python train.py --train_examples=145000 --crop_scale_min=1 --method="mae" --encoder_fused_qkv=false --encoder_positions="learned" --decoder_layers=4 --optimizer="soap" --beta2=0.999 --lr=0.0027 --batch_size=384 --lr_schedule="poly" --adamw_weight_decay_other_params=0.05
Rows from block 0 of the decoder of a small masked image model, named by matrix and row number. Rows with one number belong to one neuron. Each number is 500 + 50 x the weight over its row's rms, rounded and kept within 0 to 999. All counts start at 0. Numbers have three digits each.
After each neuron's rows are labels from the 100 images, of 14848, where the neuron reaches its highest value: "peak on" is the class under the peak. Only what is clearly more common there than usual is listed. The data: rendered roads seen from a driver's seat, with toy cars, trees and houses. In brackets: how many of the 100, against the usual share in percent.
# fc1: MLP up (decoder.0.mlp.fc1.weight, 512x128), inputs 0-127
# fc2: MLP down (decoder.0.mlp.fc2.weight, 128x512, transposed), outputs 0-127

fc1.24:474487609569509567561575392423456542531560573521521547508493522437462457486509428517472624495537579518541542524574509463587526547524477565481463512468404518550538502509403544482445504549556529468507529509493541479562463424547399464526467479493629487520564457446449457481386494526448435466504515532460552519502449504522449425494513522618519547482399450552524541467482494560601508503520
fc2.24:564530544554462575529563431465451550543543517539560534519470601497441470458420505451452579502440504450506541589483492517469491505399482475489454492543507538448520458538520566455567440525501529420586444444474593502540462499511502478468453536554528624485459492517507505450470433571561540460401441536484481396523449485537506483525504438525472639602437497572554617450505560559448525470526
peak on: house (32 vs 1.9)

fc1.375:552489584458487475611580492450580497441488452495465548611561575414524550517487525571429513494516442467429472564506467430478515521479523515600484519505485449532491460502458497582459588454501566485502417545599515426509622505557495495576463463543458410447539457468481450491477446492465554553494524563532504489490490562482395500477456520447490445531487439464496480500507566409423562579381
fc2.375:564523463526584578581488515472523483471615516525473529513536512508499501616473511449452506480454481565501528415536496495495480435507487512614442476505475514409416479414506441595403502442529471468388526504502527581452495506512490431604502557485520469470547513480468556488588475452550517431459519494576549517523452431571512608399370458475465510505498489469501505518461579372495521474456
peak on: house (42 vs 1.9); truck (40 vs 4.6)

fc1.385:483461519493508479543469466469377507478468424472546516420461553442484447474342470420427471482508615621543610562453518535528577477481563501449521426536472408563520537477556479418428412443523511495468549385474534499478497528546570537517464501516438494487530533525536544487556546525544433469499494550518512547428518533553475437475483511469457520473519548538483559467613498468490592422534
fc2.385:497530615538418462520547522510602541442527589560474471522467619505550514501596527581440408557484601548567529511448469519540554597502449477542563533467471575424543430496446517480464504450496586460414489492449480524435545501472571534530389428503489479563409554453476451514555403498517531512576474526513419482480508480493535437451408401507492506506500505511517450451445500492466528515534
peak on: sky (100 vs 35.5)

fc1.151:541524462515547491565504419456445506547513496457505500516498568354474398539432453498490411554481551464479495543537482489479464478511604476367466551638470437513558460486369442540505551409426549504421503534473509531437522504511492520505451453535506457460448512574566515471458483374392450457504544532485480530403551467449470521525534480478544567481474508486449493515494499488398580499518
fc2.151:519472637540511583551456457410533506502571547536528552483478548595552468465468486481587366580535463434457517409501511595462448496490541570438494478529438506574456552528472542553604498546512472537444540520516376508501547482506443501466434511479567412490451558379542488500519506546477484544503457464570497479514595505552573501503587550574505470554463559486550455510545512495482483570485
peak on: house (51 vs 1.9); verge (42 vs 17.1)

fc1.85:507570468583422406462480543413494469512437547544558575562445538510484498539525457590455497545603474493475568532503539463521491493497438521581496501452539583481563495461420520465586458513389499448518567571551429423435453498510496573599587507508492501493545465507513496507517459509447540556435423551449423543469553388492479526591477488506519599456562519468450555468517553609456513479509
fc2.85:469483376549479458497532444495587543479543567538428441529480506572533542475439521470526507467419429542515568519554593512489480414521463464537460518541436484584461516489515568475490593441433530506529476515560458501486498443603441539512487374456517483414484526560527508566414492563459569593509394474486559393583432500532486438467482527452510491488511572543428525586513479417560491521498
peak on: verge (39 vs 17.1)

fc1.462:447553477418462576544554571428560433488571563567490453523494474523575484546479429527494573452521502545449487597503506572553444444522525476446454596568497490502421504419460528588454491471462464482490409376444456495545541526583518476609481547561545465449571543445538468527509525490457479516553539433451516476455596539532508559463480481521453439526554441442467511590524443474605535456538
fc2.462:497460468543500444462445492542568393482477426467523576473403481564570542527523433427562495558491575532433512492501503508525519456394470513504533515530540534482537473431480480504553546583587477575516436571480572521576481452448422498532502510507542504450401488524491549496596457562498500517455635519518519617425459463485388498549519468535443485532385496487494479494386512397493538507500
peak on: house (44 vs 1.9)

fc1.68:540552552522480516529588471427466485508559502483493523483430466510560401526500437474450463460585486534477541507544533516637528459493421466516476468546454634603458443511496552551533533445495568512480602444423531459546520544522486558446518632477440448459582519524489492509515529464439541445507530504450550479485405563432476424466420537568620467556499503514522451524461481504499456403564
fc2.68:467506526609511533533508507556471460474559560554458537562551543495516482442546511460481495418464480508537562575445545465437445531479460572675562475564430613421439467523535557498565463544401544506472497466422550489450569505554474418467461600570502420496495510535475506508493473539480472469463491498497548555502464492469428414599401499482546427535561408489490549539481512503516463415475
peak on: house (26 vs 1.9)

fc1.29:513551571484509504458469457517515427543499510472465462507459453506475558405509493461593520467408434504560605608639553391478523533571548552485491485458517504614377629508514474488519457542444508490484493520509430474491450421501595466504579509405406475456523486476543455507504414587472498521502477497499471450429512517440439457580513569497514549517502436533541503444474468464519489467426
fc2.29:559469417408465453478538537504565548522548529512446528574548446465452488422496541505555549457510539538547533482492565578537574525522513500507527528507507611449600557433475470376493512496366354522567536483465561445515450528558512528499449495517480430506498446472435529369488573495528578477434488452458432553422489506569547444434462508535414526512449509450559484537540480543517549517494
peak on: sky (95 vs 35.5)

fc1.332:441409508424502414488507463491419495479472446489575507477487481549554511415453460480456563449487499476532543431564485453515436489445426516462463457511523464538523500496548447479489533492481470519379387513529542528625506493525534508509494430523482501450446468502495515532484519493531406456422468347373369440412451457411461433473489414531436472471502410445496490458462489495452527519566
fc2.332:397581432487512484626483536486647509526530584506476483478526540497571485493509538525446525462508518474589565479440537472502391475533459514501461525517481436535405461552594456582560504602428472471497445458516495455444538461548461495422594445497560485475438529481494516522484532503522500405552581499467486502437523483504597429478540375559502531466543573466511584517541430492506460511424
peak on: verge (43 vs 17.1)